Rows from block 4 of the image encoder, named by matrix and row number. Rows with one number belong to one neuron. Each number is 500 + 50 x the weight over its row's rms, rounded and kept within 0 to 999. All counts start at 0. Numbers have three digits each. After the name is the row's rms in percent of the matrix's.
# u: gMLP up (value half) (encoder.blocks.4.mixer.u.weight, 768x256), inputs 128-191
# v: gMLP up (gate half) (encoder.blocks.4.mixer.v.weight, 768x256), inputs 128-191
# out: gMLP down (encoder.blocks.4.mixer.out.weight, 256x768, transposed), outputs 128-191
u.645 102:481417459502541573540411453543477445619546486504543459433409527514470580535575518511519664468515452455494566474448485500542445539522482444485493433451469533505490505426602449394571458495515493
v.645 118:551473522452527520469474601515424553524534447593489410499518578421475434577418544415485621506558452507509487475474511502497471482532524449601504509460489535504439502457575431404474465521415500
out.645 106:525469464507449519498426519461551417492522463515454510429507485599478503576528445484456465529557514493520495538467442433531464492451550489451426489441537495504552525450486467421560468391484453
u.646 102:420556492477478470454455559509517473440473618584536511455435484479421549467582497563483425459515460388506506549488549418482435520494502473568452542519490458544502558524478465505484464401415467
v.646 111:474476452470471439503558522446481459449533583548524589490382473509511506459546584469467514479494499428503469547498495443492467532474388536526461422503537540578530543456483489395500481471449571
out.646 107:437438472522592484536473443445522499458424489558497523483499525628589560468440450458481468499476444518510502475531513500480526530484520438539434449477540520483543479472429501429548486433467561
u.647 103:554522503434518534531453562426483497556454464548531504555539436538500419497341438449455494564388438493565512431469476433528509525518564497438565516467479535499456501433473413507583522434527569
v.647 105:572566494460517424502500459523382526456525563478485533546570468462498503449477589376540550588458472491531493555510428427529551551600512469490558523487454499605464515513614550515507534455529537
out.647 107:605514442546542399502529419458469493437464557470531532476538462543600511496471503553537464505525475545491482479493546422552532473481543476457465560621514448463487485474500423464539586498476540
u.648 105:496452511466446452538553533435475466550479498537490501498546509573440503494452428337413446471459484509419576510443533497485444548555532491431455509375449494532593522480538447474543466450597514
v.648 098:519462471462480506453537404551653508549483505499510370400482618484472512504492507565444503519417476452553572442486538534458559462469492476459438507422525520545547539511512546568510496580553461
out.648 098:462547487451568492498464537545505570473494531483635484537583488460452522484532547496402523536463538505428532598524549504472421537541453554558550481504484546537331541525545550408484500499416498
u.649 096:514488489452564462496543410602467441498550519539499477458498470438484428447476483370508489463475501494495596430422513602486460544547514408447540510484520529515495476385521592492554471508430483
v.649 097:646551541466575445506459511625469635518538493466471439528496579547584534511538469476564496568505534475469504519510631512542552450400491487491555418438454451489549465469468437495487573428523519
out.649 077:409541538517523468421559525505532513499466473474461462478399483453543440555465579503523496417461402527553531524536459501502500493524428420513601532529516565448550474534497522518416425499466510
u.650 098:543525541501549506522533458573504514550518510433432499494492471461488487455445551376518570568467488523457514533477575577520424508571529492460553532595588493488409494450519489503516515514476544
v.650 102:502560574595427429466516484519484514500522483631597459456438446549431589444446459537533547598568488522541457467416539529423439488452539491492439402488549422461500569551448453540460456534516486
out.650 116:449499514495590525483586472433522444505520447510490506554550486456587509494487465493447485468512505555546446429494510529561609385405491519444479478463483537483610512463432547492495448485637527
u.651 086:551467597571460439494558521477506549460551536511499493547494505504419505499411413450537594537553577528482508487428501585526580490510514476542400473511496555403504578465542508433493505451507533
v.651 108:462487582534533524527494495505501545487517444578551478525491485509480499435427587400500541514469439555580475516529535440575498618519501453510553433492524564442563471515492498485584384442470637
out.651 064:460545512476595563512442515514559553512501459496508539519557490502532458473481533502388495479422523528472473509569527487422471496532506525512445454509421469469579513506514561442433517507480496
u.652 100:493498399516544430435546449427519514524486517555405573473517398501441425490510468436496433552500452480520543470536565524467529383503450447439524547456503535575555523442411476429566481453626547
v.652 104:368469509510585554431462529503558548478514551482524503481526513461448536541488565554455582526343530562592507533434602511499511502518497541520499554477433515415492475507546452494501530543532460
out.652 109:438537470459448533511505527542541540464474490483475467501566454475464458527489539596543476502555468455492497582570410508467415511554580467579510530500517579514431503546521523542473597476525447
u.653 100:550474501477509609465547555458494543554564490452541517490539562426539534501580513538546540401360494479562603511460560570457499462510440529545466588547446557519440495430574595484538478524522515
v.653 089:562568437512426476468496540474535541479457442493493509469493452539415474529431487483433580550544456564580527517508593458537535486513538474489482455550590505523578483515571580564487454501523441
out.653 089:469431510516489525497463461480442528554405504449427471510484416554527372518414450454560459430538433490515505517518512541540502547543509417575521466448495452547428422458470437492478490534468485
u.654 098:506453395500567467533569499514434522534470511533440412492584500469468466444442526565534439471466507594565480437512671545507455368506525462610508423448515550513457486513571567510413515567493570
v.654 095:417407525492447446449542449567480487468399475532583409403550462558472489562569487448505570607594442476548498455486615473511565519473474504436605518530645495526545452500480510513493573553480453
out.654 071:509518546453481476457535493495486501484505457413475536406408622462484500485398483556558566442551494518436522400525501543473565504516573520473595532572479528583442536415564498552561443512534492
u.655 093:505591465419543415418508402403504535454485486583507616472514393492463473442557475528536470512502462473535531479468513478490457456563426586455437478501545505508502488545531481485469573530482523
v.655 094:437526504507475473489571520468417498469584443649447481354480572533551559427437479456495575475462548508563519585509477455524493550547513390487551434428483503522548571465493568570492471494460500
out.655 048:459513596616516466644405510515541531569481573435526425504547450540528449478421503493480483481541488524465515496490427530538515539569544556556444459490481469402515577517528468558473532450530415
u.656 102:569529449518511465444563469430538466578553544575475460551464572454499569458425500507535570511407502507507584422457613440468478452493491408574540543521490574492530466475549503552519354539500575
v.656 092:557408463430471407583598486560442479481518422490608536540437440472426545505511474514517376505536509462502562535361523477499617526596542475486518425522505471463595490417603473470527558555498497
out.656 109:495525478576521539519519381508481473477507571452465463538440506495469501494547545464424548500446543482520470469548469378483446455549342623378454510484568522477501474518546430443470500539511467
u.657 098:547439468522490459444483425432511537464422550522506535482454486463573465402514413403465490569400465482533466483510509529442572414541542549475575433515494558588538530545459583476513492457533476
v.657 098:482503469444521437472505535553451489517480561429506533527569533506487506444383441534588444511454456488475544477487452528560529460451465432474496523555500512459488549462548507477575486453560558
out.657 099:446609434434496578474489532485524550519429420559503602530527456466499513556461505580441488551527526426504456597519534490449565564460572468554526497510461484601458511537525461514574546472463499
u.658 105:574534479490508423509476483541508537484459502423495451534533494464500513431492522416494448515371509556464556473538548507496511509486389463539494522573491551632516528433513464454565532495457407
v.658 101:458495455384446592511463569444470465512433454572452482412491518488478603551471445530527539493453532565519489623472449502546505545485541494608457519421463541520524569513572484516482507470532459
out.658 121:426488566509577511469485498543549582526383502436523531504524401470525490493570472468440468457551506460477559542502437527440502476551524489534515541564414464471424521556567502549384543541563422
u.659 101:598464513575551445459539535509478461492502487530478421489479550471436449511450527513479542593531498452510513464432503485460566492571460628445482533424487494505554463431560555455529465471491511
v.659 087:556531521536471469576527456462427553514401440386470517406512486507492345504434487456615570521560565432483597552528580530473525447499524431435527547502548421468453562509527612423583477471576490
out.659 119:471530502522535485526442550551553526491453462587527543542502450387474527445518550565462507525410574456519489402465476548463486482564390501609419518424415552539503455594484530584409534570499496
u.660 095:509475438497543477520514480526544489435552523453524541432517540474486533522504517469444456528531461466481594487484585500473521442455544485442504550567500520580512514494546510505496462576549551
v.660 098:521446490394509573480524469453478510425483417547542577502470533510486503390403433461527528553469452446521507578499496469538475579507481516589494487437595517492490502477478459520513356502459559
out.660 070:433430573578482417461483529507538503510581476487460486560487480449482443441487411436470486481458501554419478549523477550459465478516586577426490415378449486441441505521575458410543428465536514
u.661 100:421585540445518457505564526428553473491563491579527486406534573515542517544452551551487445438410490443549523453490524496450539562505517525403479513589426495485478517493583490496534613441450473
v.661 114:529438365511490554501483451499472520487497584457500475480504540480516444605512516589474510436444504479457441553565378488488433542567534526507492517530399513512536510494520535426501427500528509
out.661 108:526466406488550431483596534483581542443558494488547540471467492505558581403513439515508526459468480547459506546506498475432522511493525459458467515619530507401446506563415549557558566456513508
u.662 103:502525544481528562534473411518446499496517496392561530498416498462448454498588576440622463519438486472510509530436480532484536578504473565476574444506482468422458469423444518493479577441570494
v.662 117:544480545524524535486592520470393588464555479531424492451416634575556503374532482516512485440478453564450459454477469422442471581458488420451496578551416467464472535495533513495487478440472587
out.662 115:382539365443494572505490440542553521441481497459586473495450496500464505469532537555471443562499432499473512529543464564473531521537428591580481547530482462469605561578472615488494580508522418
u.663 101:551517448446428468404599439583465523463526519485566500514481541500411579491568504611475517537591576490475548463425614469512514462548530458462466581560501468491550496489529464517458433499507583
v.663 103:475564450459477574445444513591461459440493499472463452458526483551538550510547489486442587536507483496442419497532482569478512489542510486453455660560460437552584482534477593422431458518454451
out.663 093:439401478411479518483533507571516464479426621523486476531480480550541459557474429450491465509536457461553490448542393525610505484527479503507531492399565496557424490471568438416482509497536457
u.664 098:584463454512442509383570529403444603509377496461558461490568469475472446464526463431522528461495601514419486552470507572458499463553481553500489483522491489553467506508518555512484489464516429
v.664 101:476548521545455500538521536479431587498455419679428498395573523566536496443472494553435508460522508501421497452535515519588438526524560448578527538533438509471503532487424439474520502467463497
out.664 095:464472417411554544447541509569486487506560490577569481555446571518462532481563523474531485553473432561511577526477599483414389502520457511463502546532568527404566597573387574494522582495462504
u.665 098:551517525452506474448599481542535599434483550555577473481478448540472523421506490578421494558474522513487557507381589425488543494537492522425460484575427499412423534469479484507505509549574511
v.665 092:489466421489462544511494442408456442433511489533604488479510577487436528483537480468487491477442476504488582457496525506532538439523509552476501532482559528460528493498605537611521483512445505
out.665 084:546400486539493481492429397427554546445542590566519409497460527552511503385419492459488476488420412490485430508557492533472428554458452537471446547559649486512513512479483597483574526527589492
u.666 111:525513464436556520526619474498506505522457548384579470514543509535485492528565552500440500491529578518519596578394595548528461498458527514530490491589487437439521508488587523483530474511486588
v.666 106:466530510482570416541477462474463517481465557441598628494506558558583524441486432545541562504519529470527564380482537500538491519422462480520471546562439449466503556411522519487513508514524569
out.666 130:529512479476496593510434396480423507507457475459518535479485467519523458484501425507516564502496439506551435553571471495544499453487504412519582521477558524552444608441498492439546494430532476
u.667 099:535566470489507467452526508525499590497426556467534487535517538450667549467513481472384581515468499530503578462476512577460468516414416403626544539527516436508490504423491510480523438552413529
v.667 116:505401525484453470571424436547567576525509456478477464525523461504410570454470521458508551525481540486551527527577524432582472410544594472500519378510545490521478495492594519542545510490583469
out.667 123:495459481463518505452547525538511423482442571522524479485552484535502512576540478428523464489512481453519483500510516506568459496424444502385508603512586480525482477459584477423464435530545455
u.668 100:592433461459427501469516576489465586522473526433511473591545499483495524491429429494552498503554589528511526499522560500480492495521503413521539540506504413540501395399477533469452401558452567
v.668 097:504477513484510466445479400399529544489459364495491535499507412543450460470553456401534490650510517490425480508466505447550501568432546573493490480631446402510506541507548457480523530495468500
out.668 107:488463416487539553491460446403535461450432430525527501509509469585455489532456444502488509587473474506496467522520541511592541457394551541466450512420523535454473514406482523434584418486565530
u.669 109:517494434494417488410561542408494413476515433473525564462492529533457608468514474525552512451518575591467548550489538471590499522554506517503470507531526526448549471534545500518440471486546458
v.669 104:516515516555387493384536484489543552446496436551514550633505406447544523460456533506513480415566573513465545434507556479484538538455548471486515495480452456469458368558479474529540484533554537
out.669 129:433534571497515570469577523639491444492472615513587436569551554513490526604532567414473471546500471472539482465504533467592479452512497550482500499447645486520524568439525533435496470499522509
u.670 103:494517587435493533513484534471601540539585493587584461429482403472493486526467535474450531572438542433517519589596532569473498453464388544439491553471440507563472445506535478475556570508568552
v.670 089:546553530464543480493579455583488520417554553533475452530594494577557505485497471578471486479507441572488554519333460555503437435524521514467506413436466488501507503562512478480499483591584512
out.670 104:490535425501543543498555473550513494474448477564569544509497468501568447526551504464538439509515407470523617579455501501463504518452530450572543506624472460437481522564455548563561560500523525
u.671 096:564488499532445587411516432487520558553504450534446574554472538478513548505408430463514454545475469559532524478491518550482446486513473505609578490534595519536409547491580544426644345582566542
v.671 094:547541473442581574556535499520501513543605508433546522589477518502495441527555541498555473537517565531557511413504538557359620437471519470489560476509520517545513516450600543564554451613586501
out.671 080:501523401412512560510461445550504473476484526516406568410434461564524513473587402557502547541554463522499496504538409452509523557491502478467539534528476457523500484528535420488479437502470525
u.672 093:440506514506498543472485447532471545455513466482480556514443448478515488513542425465488592561536642546451463487504472548528589531449487475539515451475517533552490489480456477457441600511527537
v.672 101:497498530565450408479555509429526524502568529613379563478535570504502481521513447497490484515472463514497494410568467540514589489463502454535498495508503496441462442501575469388507446543593620
out.672 084:583519466503597621554492410483497562527504543502482475466580507505467489456541527553439530471465483512506466425567374546462575527508358524465500500505501503571480487458501504598495474434556478
u.673 100:510605548477464491491492481654452441429558516465557480485511497537498547508587474459482485607598532360508497413422504455508439466536527507498439511515573547492522506526507462552476545617512502
v.673 131:504553589499497603415474514571544479580533442500492481531437460509442505517620490428500512604545433463611515499438470481483466501526500466473426465468559514463478499535438552573432484491513487
out.673 123:432599599510561434436472473565604559583482508490496469566641470439515482537448541492418488525562545425520489476481551455553574493512514493528519490477483456473563527581459474534511498489504432
u.674 098:547525440476489441507514541543449467508464545451507539378498460449446552454518538479590530559398486546505509471467448489584573440463473395476454585557509547479547549471450474589453445538623396
v.674 095:545557549559441479486583616489451455540484474584505474505438471507539484487541520581553477508477524604530553466414497489446462542554472525415435552481525530529472593486499453502529469493527536
out.674 113:595526539490452462477480578523440525509448533517524525468542455606501491470517492493514440532566508460495443534490572516536513505518510473566567597476529381456559565496507525467456592587481423
u.675 100:580452481568442534503441483531509536477483469444557467500526500527535521491465500549510459496569568522451471506464558576599535476515514454509592628442516513485493500451558596401491485521472523
v.675 115:540523567543538537509460481509464604427495474547547428499552493538594505487445444486515468472559465518453467392551489472630525523518556450545528466437541444485517476485519552448434501438430512
out.675 123:412525594456497439416470587536577508521554494522510462516553483481517480550488520499457462554479526444467487515387583517566553492463612491454458513500498535451618579564516549500562583497518491